Weights of a small sound classifier.
Model: log mel input, widths [192, 192, 192].
Training: adamw at rate 0.0029, 9000 steps, batches of 128, held-out accuracy 98%.
Data: 26041 training examples, 44.2 epochs.
Rows from block 3 of a small sound classifier, named by matrix and row number. Rows with one number belong to one channel. Each number is 128 + 32 x the weight over its row's rms, rounded and kept within 0 to 255. All counts start at 0.
After each channel's rows are labels from the 100 clips, of 14976, where the channel reaches its highest value: "strongest on" is what is common among them; "loudest band" is the band of the loudest frequency at the time of the peak. Only what is clearly more common there than usual is listed. The data: melodies that start on their tonic, played by one synthesised instrument. In brackets: how many of the 100, against the usual share in percent.
# convs0: first width-11 conv, stride 2 (model.blocks.3.convs.0.weight, 192x192x11, each kernel summed), inputs 0-63
# convs1: second width-11 conv (model.blocks.3.convs.1.weight, 192x192x11, transposed, each kernel summed), outputs 0-63

convs0.8 [145 100  92 121 109 104 119 144 136  88 113 130 155 148 126 168 106  88  99 107 158 107 199 139 109  67  88 114 171 100 148 188 122 133 125  85  57 106 120 104  97  93 161 150  72 133 109 130 130 162 138 113 135 188 114  97 129 121  62 133 117 122 140 110]
convs1.8 [ 65 145 163 134  99  88 140  72 113 142 185 207 120 154  97 139 125 151 195 144  86 108 121 150 125 163  92 139 118  87 112 130 152 172 120 185  96 137 159 112 111 138 124   7 119 141  92 149 193 150 136  89 150 154  61 121 151 127 130 109 128 192 109 152]
strongest on: vibraphone-like (34 vs 4.9); trumpet-like (27 vs 4.8)
loudest band: 500 to 1000 Hz (51 vs 25.5)

convs0.115 [143 167 144 183  79 159 169 141 150 105 108  95 131 182 172 105 132 125 131 148 140 131 180 156 128  96 163 123 107 103 108 130 143 124 154 114 145 119  88 135 153 106 118 150 142 114 124 170 148 154 119 194 159 109 123 136 148 141  51 124 126 157 104  86]
convs1.115 [ 93 143 173 132  91 102 151 135  82 131 160 182 117 139  36 155 143 155 122 123  88  93 124 140 104 178  89 129 114 105 122 162 147 136 121 148 131 143 111  63 123 105 164  14 127 150 130 226 209 140 128  85  94 140  95 129 168 111  68 117 122 133 121 152]
strongest on: vibraphone-like (55 vs 4.9); organ-like (33 vs 4.9)
loudest band: 1000 to 2000 Hz (35 vs 13.7)

convs0.31 [ 96 110  73 104  93  92 136 154 128  91 131 137  96  76 140 176 134 114 107  78 129 149 115 165 129 194 105  82 124 104 136 129 175 144  83 163 160 158 104 138 126  77  89 125  63 162 162 100  81 142 159 126  91  67 105 112  96 108 115 171 162 105 128 115]
convs1.31 [116 132 117  47 191 187 162  88 108 103 150  74 125 114 154 199 159 126  86 122  69 174 156 122 100 115 120 141 141 109 106  98 129  88 151  90 119 160 126 116 116 104 109  79 154  92 166  59  95   9 113 100 135  97 203 102 126 136  63 160 138 109 137 142]
strongest on: marimba-like (57 vs 5)
loudest band: 250 to 500 Hz (50 vs 24.4)

convs0.92 [120 186 138  68 156 115 109 132 171 118 166 140 208 118 143  89  83 141 102 134 160 170  88 157 129 100  95 159 174 154  96 137 190  99 164 104  91 115 143 184 112 116 160 108 108 134 123 132 112  89 138 145 161 169 161 130  95  64 161 101  59 146 125 180]
convs1.92 [106 131 157 113 118 176 107 148 173 153 159 180 114 136 125 119  98 132 145 165 138 135 117 106 116 129 180 131 125  85 152  64 173 136 149  77 108 138 174 133 164 153 127 138 126 116 152  97 139 133 123 120 151 120 154 150 135 123  75 146 138 200 193 121]
strongest on: marimba-like (43 vs 5)
loudest band: 500 to 1000 Hz (55 vs 25.5)

convs0.29 [122 109 117  83  94 158 133 161 159 100  98 149 138 158 135 159 155  95 113 151  71 121 101 144 168  68  94 110 148 141  78 170 130 148 134  85 134 139 137  83 143 146  63 125 140 100 103 150 132 155 102 142  71 130 103 105 178 135 173 114  50  84  91 148]
convs1.29 [142 115 126 135  83 183  97 131 123 114 115 145 121 146 144 163 158 190 150 136 140 157 127 101 128 149 108 142  77 179 151 205 118 115 102 127 127 161 102  38 141 107  94 123 123 123 165 116 142 119 126 114 136 158 132 125 135 134 122 122 121 116  99 128]
strongest on: staccato (57 vs 25.2); marimba-like (35 vs 5); plucked string-like (25 vs 4.9)
loudest band: 250 to 500 Hz (58 vs 24.4)

convs0.3 [100 168 119 146 146  76  78 185 172 102  82 129  98  96  72 142 103 157 208 122  75  72 144 118 137 145 169 156  98 118 131 118 130 129 108 125 198 147 134  97 121 175 141 110  56 173 139 126 161 136 168 169 144 131 101 159 116 105  92 105  93 148  99 104]
convs1.3 [116 117 149 124  94 130  90 149  75 143 118  62 180 161 174 119 151  94  76 132 133 130 133 109 160 119 142 191  97 168 119  56 106 198 130  91 138 130 141 145 138 140 139  67 145 106 141 143 109 198 117  31 112 101 108 129 124  85 153 134 139 134 127 137]
strongest on: sine tone (78 vs 4.9)
loudest band: 1000 to 2000 Hz (91 vs 13.7)

convs0.41 [132 149 101 132 104 116 137  97  95 132  78 142 137 113 163  93 146 151  75 152 127 102 130 127 115 140 119 118 101  78 112 113 171 138  57 134  66 101 158 127 116 131 222  73 123  77 141  99  99 126 102 122 155 153 125 126 102 155 125 129  98 116 165 112]
convs1.41 [106 106 181  86  73 110 108  69 211 127 105 142 136 124 122 143 116 129  10 173 143 137 127  87 191 129 112 161 154 154 133  40 157 128 144  33 133 108 149 123 154 171 112  93 138 144 193  74 147 103  83 115 105 127 128 131  99 105 132 113 118 127 145 152]
strongest on: bell-like (33 vs 5.1)
loudest band: 250 to 500 Hz (57 vs 24.4)

convs0.17 [ 95 126  76 145  60 107  77 131 110  96 111 125  62 111 113 125 154 105  63  92  80  90 162 113 105 160 118 133 143 139  94 116  97  96  85 164 174 165 126 158  98  89 111 141 148 118 111 172  57 155 138 153 133 151 141 138 114 114  80 127 167  76 118  92]
convs1.17 [143 157 145 160 187 107 149 101  68  76 155  82 140 150 203 135 139 157  97 171 128 129  65 145  61 114 181 143 113 136 126  83 152 111 148 118 109 131 168 132 135 121 134  98  90 102  65 187  93  84 133 107 160 147 159 122 111 106 116 154 113 109  72 123]
strongest on: clarinet-like (37 vs 5)
loudest band: 1000 to 2000 Hz (45 vs 13.7)

convs0.103 [ 65 113  94 141 109 122 116 107 107  64 164 141 107 174 157 154 123 100 101 132 119  99 158 131 175  80 107 120 116 143  92 146 128 144  64 154  57 137  89  97  35 115 167  56  55  72 158  81 103  93 110 123 151 132  99 109 104 120 146 156 123 139 137  86]
convs1.103 [124 138 141 107 164 141 133 182 131 124 114 201 149 102 188 132  84 117 189 132 137 150  98  50 213 112 122 125 123 123 147  87 127 200 137  91 148 132 164 175 118 135 114 129 130 107 108  40 164 225 124 154 150 142  98 150 134  99 153 116  93  58 201 148]
strongest on: pace: fast (82 vs 32.9); marimba-like (59 vs 5); staccato (58 vs 25.2)
loudest band: 500 to 1000 Hz (51 vs 25.5)

convs0.60 [118 174 115 123  80 117 107 133 121  93 139 153 108 167 102 147 120 102  74 145 111 158 150 117 124 165 160  84  46 173 153 123  85 109  97 154 136 154 128 148  81 158  93 151 117 108 138  95 105 155 112 130 141  21 139 155 120 106  44 113 159 100 129 136]
convs1.60 [ 92 114  86 119 214  94 137  81  71 130 177 181 159 139  95 100 141 166 119 142 101 108 118  86  97  63 124  83 111 108  95 120  97 129 161 122 101  80 140 152  87 115 141 129  71 138 107 131  91 106 155 112 156 150  79 131 132 141 133 159 115 181  40 122]
strongest on: square lead (29 vs 5.2); sine tone (28 vs 4.9)
loudest band: 250 to 500 Hz (55 vs 24.4)

convs0.146 [121 138 121 121 102 102 109 103 114 116  63 164 125 135 123  83 192 144 127 141  60 127 109 134 100  99 179 122 138 163 126  72  72 129 107  41 159  94 134 147 126 113 134 169  49 140 108  82 152 119 135 142 122 139 120 150 128 107 136 127 108  82 152 142]
convs1.146 [170 119 169  62 158  81  98 118 106  63  97 139 148  99  84 125  94  82  78 157 127 125 129 149 213 130 107 235 176 146 119  41 118  62 137  84 135 106 160 143 115 139 108 124 132 133 101  83 183  87  81 141  98  93 130 126 116 120 151 162 135 131  67 105]
strongest on: bell-like (45 vs 5.1)
loudest band: 500 to 1000 Hz (58 vs 25.5)

convs0.49 [141 120 133 152 154 112 171 131 137 104 122  94  99  61 116 106  88 131  96 138 109 134 127 113 131  70  92 132  97 181 136 139 142 190 129 184 127  98 124 105 100  85 121  78 120 149 161 145 122 114 149 133 163  93 128 132 111 120  65 166  92 134 130 139]
convs1.49 [126  85 203 134  88 135 144 171 148 208 128 117 102 132 141  68 112 114 163 156 143 108 135  98 168  99 164 148 156 149 119 112 126 182 151 126 115  76 119 158 123 172 155  45 151 104 156 182 147 103  71  92 168  91 113  91 166 128 133 108 197 100  72 154]
strongest on: marimba-like (89 vs 5)
loudest band: 250 to 500 Hz (52 vs 24.4)

convs0.6 [145 100 108 118 160 116 187 130 130 100  93 132 113 113  62 105 150 152 148 131 106 124 197  72 107  85 135 109  93  75  94 141 142 181  98 132 135 149 129  77  98 160 159 105  76 127 130  97  90 141 109 115 147  87 112 159  85 159  91 160 141  82  95 110]
convs1.6 [111 141 135 123 131 158 123  90 168 152 183 140 163 160 175 149 120  97  81 146  76 103 122  94 138 116 109 118 187 174 146 139 146 148 105 113 158 137 125 121 134 204 161  98 133 104 130 170 110 161 140 140 142 109  75 128 100 120 120 152 119 140 138 146]
strongest on: harpsichord-like (32 vs 4.8); organ-like (31 vs 4.9)
loudest band: 1000 to 2000 Hz (35 vs 13.7)

convs0.1 [ 98 163 141  97 133 100  79 126  71 143  59 145 143 142 156  98 184 113 134 130 120 169 186 178 148 126 113  93 152 138 129 153  48 122 130  75  48 140 136 155 133  94 193 163 161  92  90 126 174 140 104 120 161 107 147 146 145 155 138 137 118 137 131 125]
convs1.1 [126 143 191  86 173 111 131 167 123 126 112  74 132 107  81 165 132 187 146  72 164 130 135 115 133 140 120 135 145  89 131  95 125 101 124  70 132  83 117 143 128 126  98  90 178 150 160 102 217 133  92  98  94 102 119 114 100 149 152  91 128 130 118 132]
strongest on: square lead (42 vs 5.2); vibraphone-like (26 vs 4.9)
loudest band: 500 to 1000 Hz (89 vs 25.5)

convs0.109 [142 101 110 132 111  89 139 148 129 127 103 154 136  69 110  82 109 131 127 191 141  80  51 131 108 165 129  96 183 113 128 128 112  85 128 133 123 136 115 140 127 102 108 130  99 140 114  68 134 161 119  94  86  57 120 145 136 136 114 153 121  83 107 124]
convs1.109 [148 101  20  46 119 128 143 141 157  99 120  69 161 116 133  92  77 143 127 122  99 152 133 182 112 148 111 122 193 145 151 150 177  78 190 114 104 129 157 128 146 162 138  85 166 150 113 160  71 134 138 106 151  88 188 109 108 147 122 122 102 157 140 138]
strongest on: marimba-like (57 vs 5)
loudest band: 500 to 1000 Hz (82 vs 25.5)

convs0.153 [ 94 118 113  70 122  82  90 113 121 169 154 128  95 108  91 148 187 147 123 115 127 107  98 123 143 154 127 106 148 120 128 185  81 113 124  99 197 107 102  91  73 121 104 153  82 240 132 104 155  90 111 105 101 152  89 103 138 140 131 122  89  98 168  84]
convs1.153 [127 136  66 187 166 135 111 106 147  48 199 152 135 124 108 128 103 147 109 174 108 156  93 168 160 157 145 203 152  88 160 108 142 143 156 146 133 147 133 133 138 132  97  74 124 161 146 143 162  98 140  98 207 107 136 126 154 186  84  69 166 185 125 142]
strongest on: saxophone-like (28 vs 5.4)
loudest band: 250 to 500 Hz (49 vs 24.4)

convs0.121 [109 154 102  71 130 138 126 163 117 154 117  86 121 161  86 150 112 124 138 174  93 149  65 177 130 145 164  77 127 115 121 129 120  80 137  69 142 153 116 113  86 125 215 132 116 131 166 173 167 153 155 136 145  56 125 177 154  81  77 143  93 132 108 146]
convs1.121 [129 115 149  81 114 111 225 126  55 184 100 131  90 110 118 102 153 152 133 130 137 186  80 141 112 117  65 122 103 104  65 115 108 110 124 133 122 198 139 123  77 127 126 146  75  99 168 122 128 144  83  80 114  76 108 123 156  65 165 139 108 147 129  57]
strongest on: tonic: C (28 vs 9.3)
loudest band: 1000 to 2000 Hz (40 vs 13.7)

convs0.51 [165 108 101 134 146 179 129 122 141 139 140 130 127 169 135 105 123 138 127 156 134 135  96 156 135 164 146 122  98 106 106 134 129 183 128 112 119 115 106 151 132 151  48 121 133 100  65 126 153  93  96 178  74 167  70 142  92 126 112  86  99 109 178 130]
convs1.51 [102 155 130 102 153 129 144 139 121 153 113  83 175  92  82 119 175 133 109 196  98 115 156 108  42 135 126 151 155 161  89 145 140 100 119 132 125 147 107  98 107 165 176 136  90 115 142 234 175 177 122 186 115 137  82 109 154 132 123 150 103 149 109 143]
strongest on: sine tone (42 vs 4.9)
loudest band: 1000 to 2000 Hz (56 vs 13.7)

convs0.152 [149 112  65 125  98 114 110 163 106  73 118 176 155 160 142  92 139 134 104 150 185 105 138 140  81 118  87 133 125 124 122 109 201 132  52  98  82 129 124 144 109 125 124  84 134  87 163 134 130 137 117 145 133 132 129 131 101 168 161  96  94 154 173 121]
convs1.152 [129 108 117  71 127 117 153 141 127 128 108 158 120  94  97 157 105 136 125 129  82 129 175 178 205 114 118 163 154 160 113  55 163 144 138  36 123 172 114 199 130 119  92 110 135 128 110  85 115  90 109 106  97 115 145 132 118  46 134 177 137 124 134 139]
strongest on: sine tone (82 vs 4.9)
loudest band: 500 to 1000 Hz (98 vs 25.5)

convs0.163 [ 73  96 123 179 128  64 109 147 135 142  54 153 116 126 123 127  79 108 113 102 129 129  89 124  44 105 119 152 105 162  98 119 107 131  88 186 107 139  95 128 140  79 114 137 120  99 148  64  96  55 133 134 120 101 103 128 121  89 153 117 122 133  92 152]
convs1.163 [145 171 132 119 168 147  84  86 103 120  50 110 135 151 157 153  90 101  47 169  98 111 110  70 149 157 135 169 142 138 155  52  89 101 142  78 145 118 163 152 154 123 155  55 139 103 120 131 129 129 114  66 140 125 148 139 144 120 180 133 133  88  84 125]
strongest on: bell-like (59 vs 5.1)
loudest band: 500 to 1000 Hz (52 vs 25.5)

convs0.156 [144 164 106 135 175  89 191 163  86  93 129 136 109 130  97 167 114 130  83 147  80 112  95 158  93 102 179  76 151 156 138 137 123 172 128  82 114 124 147  58 109  83  87 151  94 139 142 128 201 152 127 125 146  97  50  96 129 181 142 125 100  68 119 110]
convs1.156 [150 109  84 188 181 208 120 144 209 101 154 192 128 155 158  96 143 184 146 181 177 141 140 196 133 135 159 184 121 147 158 126  92 136 133 126 107 109 157 128 113 161 118 156 144 122 137 128 148 139 122 131 171  91  93 101 110 116 115 120 160 139 116 134]
strongest on: pace: fast (75 vs 32.9); tonic: A (35 vs 7.9)
loudest band: 250 to 500 Hz (49 vs 24.4)

convs0.83 [123 151 102  84 150 140 131  98 134 139  93 172 114 142 115 134 198  78 148 104 116  77  96 132   9 139 139 144 109 137 131 118 108 146 128 106 127 125  89 110 111 124 118 105 134 159 144 125 153 117 118 128 112 120 168  86 153 142  80 116  68 147 118 135]
convs1.83 [ 69  62 145  96 102  77 142 113  84 157 111 140 126  73 165 221 126 114 154 181 133 190 106 120 145 119  99 177 111 155  96 111 153 158 119  20 149 126 141 145 162 116 127 124  92  94 149  66 196 116 120 159  98 113  99 129 148 134 194 122 115 130 180 128]
strongest on: staccato (62 vs 25.2); marimba-like (32 vs 5)
loudest band: 500 to 1000 Hz (54 vs 25.5)

convs0.90 [142 147  90 101 102 145 162 112 122 176  60 124  99 147 169 121 122 155  78 155 128 127 126 116 141 143  79 120 106 110 126 127 137 152 154 140 114 159 135 149 154 114 134  99 138 134 125  66 105 130 136 188  66 101 163 169 117 106 144 189 145  88 150 162]
convs1.90 [108 121 133 116 146 126 116 100 179 107 136 117 140 135 152 154 138 117  93 115  81 115  60  99 133 141 137 130 126 140 145 120 100 147 133 102 138 145 194  59 148 125 108 104 124  91 138  36 134 153 131 100 187  78 137 144 154 125  86 123 123 163 148 140]
strongest on: marimba-like (94 vs 5)
loudest band: 250 to 500 Hz (53 vs 24.4)

convs0.42 [ 97 139 114  84  91 148 132  70  38 109 102 126 148 114 140 165  30 156 103 140  92 138 139  62 141  90 142 116 153 113 111  98 123 125  76  84 161  75 135 111 140  76  80  11  70 165 108 143  91  97 140 122 107 126 114 136 125 134 120  94 175 110 131  85]
convs1.42 [116 117 106 150 130 126  93  78 116 141 107 157 169 144 119 175 149  96  52 167 114 146 140  83 187 117 126 151 132 100 135  30  98 137 103 110 129 107 119 118 127 164 141  84 153 119 171 133 170 108  92 138 147 159  95 138  96 134 160 141 123  91 144 172]
strongest on: bell-like (47 vs 5.1)
loudest band: 1000 to 2000 Hz (55 vs 13.7)

convs0.132 [124 146 154 165 145 134  98 154 175 111  65  93 145 150 132 129  66 122  96 119 124 128 116  87 105 110 109 128  78 112 115  82 145 128  93 158 134 125 151 116 103 155 184  68 166  94 165  77 109 126 133 142 106  98 121 144  89  93  96  85 108  87 123  82]
convs1.132 [127 153 172 176 161 135 138 186  98 141  79 121 121 136 136 103  75 131  39 141  87 111 127  86 203 134 157 170 137 150 125  72 118 163 119  97 141  78 108 117 119 122  98 121 142  93 151 129  79 223 114  55 152 126 120 154 115 131 171 152 143 127 176 127]
strongest on: pace: fast (86 vs 32.9)
loudest band: 1000 to 2000 Hz (31 vs 13.7)

convs0.178 [167 123 106 105  61  83  96  75 157  98 116 100  65 201 116 137 128 170  98  62 115 104 144 126 167 160 170  90 184 129 135  97 139 140 104 122 133 109 169  94 133 139 108 144  91 152 112 125 161 150 162 101 149 111  81 133 120 126 174 127 139  94 145 112]
convs1.178 [109 199  77 160 131 164  71 134 193 126 157 122 153 143 131 133 153 104 124 114 114 118  81 120  96 129 188 187 173 168 101 130 149 158 134 159 107  81  92 128 137  97 122 118 145 117 124 242 150 159 125 153 145 142 162 126 129 123 161 118 157 139 159 123]
strongest on: pace: fast (97 vs 32.9); saxophone-like (26 vs 5.4)
loudest band: 250 to 500 Hz (63 vs 24.4)

convs0.125 [185 220 137  78 134  95 117 168 147 160 112 116 139  93 163  77 129 172 172 124  66  74 146 107 109 111 146  73  92 158 131  92  82 151 114 101 155 128 140 123 120 164 148 110  94 116 150 135 104 138 164 157 152 129 120 124 130 117 149 124  95 170 106  88]
convs1.125 [107 139 111 110 155 129 118 191  67 109 145 181 155  99  88 205 121 130 183  78 121  92 122 107 165 136 204 161 112 152 138 146 107 120 127  77 126 142 115  88 112 134 172 205 134 119 175 146 113 150 144  95 103 101 139 111 153  58 165 177 125 125 138 130]
strongest on: sine tone (34 vs 4.9)
loudest band: 1000 to 2000 Hz (41 vs 13.7)

convs0.35 [ 92 150 149 165 165 116  92 154 116  75 116 153 179 137 126 132 175 106 123 152 159 135 158  82 162 154 136 142 119 173 124 185 155 152  52 136 128 129 145 114  87 143 119 111 125  78 105 103 169 114 118 126 141 113  96 135  74 156 128 136 152 133 145 136]
convs1.35 [111 137 190 134 128 120 123 201  71 126 168 129 122 160 106 127 131 140 143 134  72 157  95 166 138 129 123 131 142  93 129  57 115 137 136  67 132 113 168 103 124 149 134 179 115 115 124 152 127 186 135 206 144 130 127 124  76  92 115  94 117 172 121 105]
strongest on: staccato (68 vs 25.2); square lead (38 vs 5.2)
loudest band: 250 to 500 Hz (57 vs 24.4)

convs0.142 [103 223 172 131 131  92 112 126 131 142 101 102 131 176 135 103 152 118 147 162 109 147  89 101  72 120 120 117  99 170 129 104 137  90 108 113 118 139 160 117 134 126 156 135 111 126  96 118 149 101 167 186 134 146 108 150 124 114  75 124  73 141 195 148]
convs1.142 [142 135 146 143 123 179 167 187  68 166 140 159 186  95 109 108 141 207 142  84 187  77 134 123  74 115  94 106  81 125 147 132 106 149 138 105 133 153 156 119 118 130 128 142  81 128 119  74  99 178 148  62 114 122  45 124 150 107 123 152 145 202 156 118]
strongest on: sine tone (93 vs 4.9)
loudest band: 1000 to 2000 Hz (80 vs 13.7)

convs0.89 [110 126 106 136 116 121 109 134 126 111 134  89 140 122  91  98 111 102 150 155 128 138 134 177  97 158 107 185 101 122 133 156 139  98 168  48 153 168 141 133 106 122 131 118  94 170 113 132 161  88 124 121 101  91  91 104 130 144  22 103 154 147 120 146]
convs1.89 [ 76 112 138 130 112 134 166  95  99 132 118 185  87 118 116 147 145 134 188 144 126 121  80 148 137 143 104 157 122  82  86 105 141 148 113 182  89 159 109  92 120 136 102  53 125  87 134 125 115 142 141 116 150 107 108 148 179 111 125 117 145 181  97 109]
strongest on: vibraphone-like (32 vs 4.9)
loudest band: 1000 to 2000 Hz (36 vs 13.7)

convs0.56 [128 163 127 124 179 107 111  81 134 121  95 121 127 143 126 152 100 129  53 106  96  97 159 104 117 119 143 122 122 180 139  53 157 135 117  73 189 145 129 167 151 132 159 105 119  83 154 130 162  61 184 110  81  91 152  87 127 109 149 151 127 156 163 105]
convs1.56 [115 141 188 136 119 126  98 114 150 135 124  92 130 128  57 143 148 155 123  82 198 146 134  85 131 142 184 146 117 175 140 118 138 125 162  69 138 151 138 137 125 153 127 113 135 145 144  90 172 124  93  96 108  95 118 100 104 142 140 124 127 122 177 142]
strongest on: staccato (58 vs 25.2)
loudest band: 1000 to 2000 Hz (33 vs 13.7)

convs0.63 [ 93  96 114  89 145  97 129 175 119 123 109 185 136 152 100 162 169  57 110 151 142 141 153 168  64 116  95 130 119  71 139 163 117 125 106 120 155 168 115 108 158 106 118 179 133 142 197 106 147 111 156 121  80  78 143 129 153  85 111 133 124 133 137 127]
convs1.63 [122  89 138 154 155 145 145 161 129 100 156 101 137 130 135 151  98 132 105 100  33 156 128 150 114 121  96 176 157 125 135 126 161 161 139 120 115 143 116 150 119 149 111 146  99  97 123 141  97  96 119  90 124 114 100 126 107  64 111 115 137 100 124 138]
strongest on: saxophone-like (35 vs 5.4)
loudest band: 500 to 1000 Hz (55 vs 25.5)

convs0.7 [ 94 100 180 132 163 141 127 123 108 108  78  86 130 110 129 146 106 130 146 159 141 156 105 125 137 138 107 133 137 147 111 112 138 106 120 151 145 117 102 122 152 109 166 118 129 136 152 109 193 133  98  75  97   0 114 171 146 166   0 116 148 176 142 105]
convs1.7 [145 146 116 176  47 110 111 159 157 125 107 135 129 193 118 148  98 132 144 135 175 178  68 137 199 121 130 114 185  31 102 107 162  95 146 136 136 155 135 129  86 120 106 139  78  70 153 118 160 112 119 146 136 175  80 159  94 114 204 144 105 151 193 125]
strongest on: pace: fast (79 vs 32.9); organ-like (25 vs 4.9)
loudest band: 500 to 1000 Hz (57 vs 25.5)

convs0.102 [ 89 174 143 126 136 117 116 113 111 101  99 175 118 119 174  98 152 129 104 112 126 135 146 180 102 109  88  87  93  86 101 112 136 145 113 103 109 161  88 113  41 174 172 131 137 104  83 127 144 110 138 113 100 190 116 107 109  74 112  74  96 143 139  97]
convs1.102 [ 95 151 124 139 160 156 104 159 131 166 118 167 123 104  83  84 147 128 171  90  97 109 130 108 204 123 217 187 155 114 138 107 133 133 118 234 109  86  69  87 122 141 149 105 155 135 134 207 161 224 135 144 100 117  72 129 143 123 173 113 140 188 182 148]
strongest on: staccato (84 vs 25.2); sine tone (40 vs 4.9); square lead (29 vs 5.2)
loudest band: 500 to 1000 Hz (54 vs 25.5)

convs0.91 [ 95 103 126 142  66  71  96 145 144 118  95 159 139 115 123 121 147 107 125 127 132 126 147  74 136 100 143 124 129 111 142 100 131  68 105 175 158 175 110 115 148 151 117 108 109  65 169  59  95 116 101 104  94   5 172 123  72 120  37 141 177  96 132  99]
convs1.91 [164  78  86 112  78 112  98 113  81 100 138 144 150 186 219 122 104 195 116 143 129  93 104 148  63 115 110 129 172  62 119 116 232 197 175 130 125  95 170 176 132 149 133 136  81 146 158 131 109 136 116 112 128  79 130 139  60 107 121 168 134  86 129 124]
strongest on: trumpet-like (49 vs 4.8); tonic: F (25 vs 8.4)
loudest band: 1000 to 2000 Hz (33 vs 13.7)

convs0.53 [159 116  94 233  87 162 141  88 116 127 139 130 168 135 134  93 144 121 112 132 164  77  22 102 149  85 153 173 161 127 170 121 144 111 140 142 152 100 152 162 131 103  99 164 115 102  61 138 144 192 126 117 135 166 132  94 130 183 119  70 121 137  76 109]
convs1.53 [134 187 164 150  73 141 116 161  43  80 158 132 142 159 108 151 119 198 129 132 124 154  94 135 119 155 143 159 151 101 121 175 125 162 144 172 123 128  73 130 144 146 149 100 133 105  96  74 151 113 150 166 143 116 128 134 105 108 144 171 123 113 147 128]
strongest on: trumpet-like (33 vs 4.8); tonic: F (29 vs 8.4); plucked string-like (26 vs 4.9)
loudest band: 250 to 500 Hz (54 vs 24.4)

convs0.123 [ 88 117 112 117  97  80 102 140 142 150  69 151 107 122 121 178 148 123  93 132 123 148 127 122  99 160 142 142 154 109 129 145 148 116  81 103 148 117 121 129  72 123 150 160  93 135 129 130 150  82 137 129  99 150  66 159 131 107 117 107  67  51  78 131]
convs1.123 [159 105 185 105 143 123 104 111 114 134 151 119 121 119 128 170 115 111  59  85 104 135 116 159 120 137 170 187 164 139 120 119 148  75 185  95 132 138 118 128 173 143 177 103 156 108 124  78 125 122 146  60 139 111 192 137 148  81 156 151 113  83 168 149]
strongest on: the note G (65 vs 39.9); marimba-like (57 vs 5); vibraphone-like (32 vs 4.9)
loudest band: 500 to 1000 Hz (75 vs 25.5)

convs0.32 [113  72 145 138 132 106 110  77 120 110 112 132 135 106 182 112 163 129 110 103 151  52 134 170 136 140 132 171  84 116  74  87 183 138 143 167 124 161  60 101 129 183 117 194 160 101 182  96 112  97 140  87 155 106 142 123  97 160  41 142 179  96 137  96]
convs1.32 [117 140 126  56 100 104 106 194 113 159  64  83  89 100 144 166 115 131 219 138  95 149 142 143 114 111 135  90 176 135 169 137 180 159 138 107 119 144 133 179 112 117 106 121 108 145 130  79 103 149  95 209 120 181  71 124 125 112 163 150 119 124 126  94]
strongest on: tonic: E (33 vs 8.6); vibraphone-like (27 vs 4.9)
loudest band: 500 to 1000 Hz (77 vs 25.5)

convs0.113 [116 126 108 132  95 115  93  94 106  73 128  84  58 116 109 101  72  90  74  93 139 130 156 187 153 137 117  83  80 131  98 115 180 143 109 133 167 101  86 119 141 156 156 200  86 133 130 179 112 161 164  75 134 107 127 114 124 129 106 125  85  81  97 131]
convs1.113 [100 137 138 132 111 113 135 171  88 143 103 120 112 124 167  69 151 129 121 162 147 109 118  70 102 124  94 117 125 110 105 176  98 155 161 110 111 129 107  86 121 138 117 129  97 111 144 119 167 144 140 206 172 121  88 116 142  72 144 153 135 143  58 113]
strongest on: organ-like (35 vs 4.9); tonic: F# (35 vs 8.9)
loudest band: 500 to 1000 Hz (65 vs 25.5)

convs0.52 [ 66 123 109 111 123 105 122 142 144  80 120 146 120 143 158 165 143 100 128 172 175 117  98 137 115 111 138 121 132 137 131 120 104 127 136 120 136 130  78  84 129 101 112 155 102 101 175  94 114  82 108  94 117 160 108 141 101 109  90 112 113  66 112 113]
convs1.52 [110 142  95 178  58 118 153 126 122 109 119 116 145 132 155 192 120 108 164 114  90 139  92 110 157 132 164 129 116 116 140  89 146 119 133 105 147 188 203 111 129 116  91 132 162  97 155  76 131 105 119 127 219 113 148 138 106 140 103 131 114 134 147 130]
strongest on: marimba-like (66 vs 5)
loudest band: 500 to 1000 Hz (62 vs 25.5)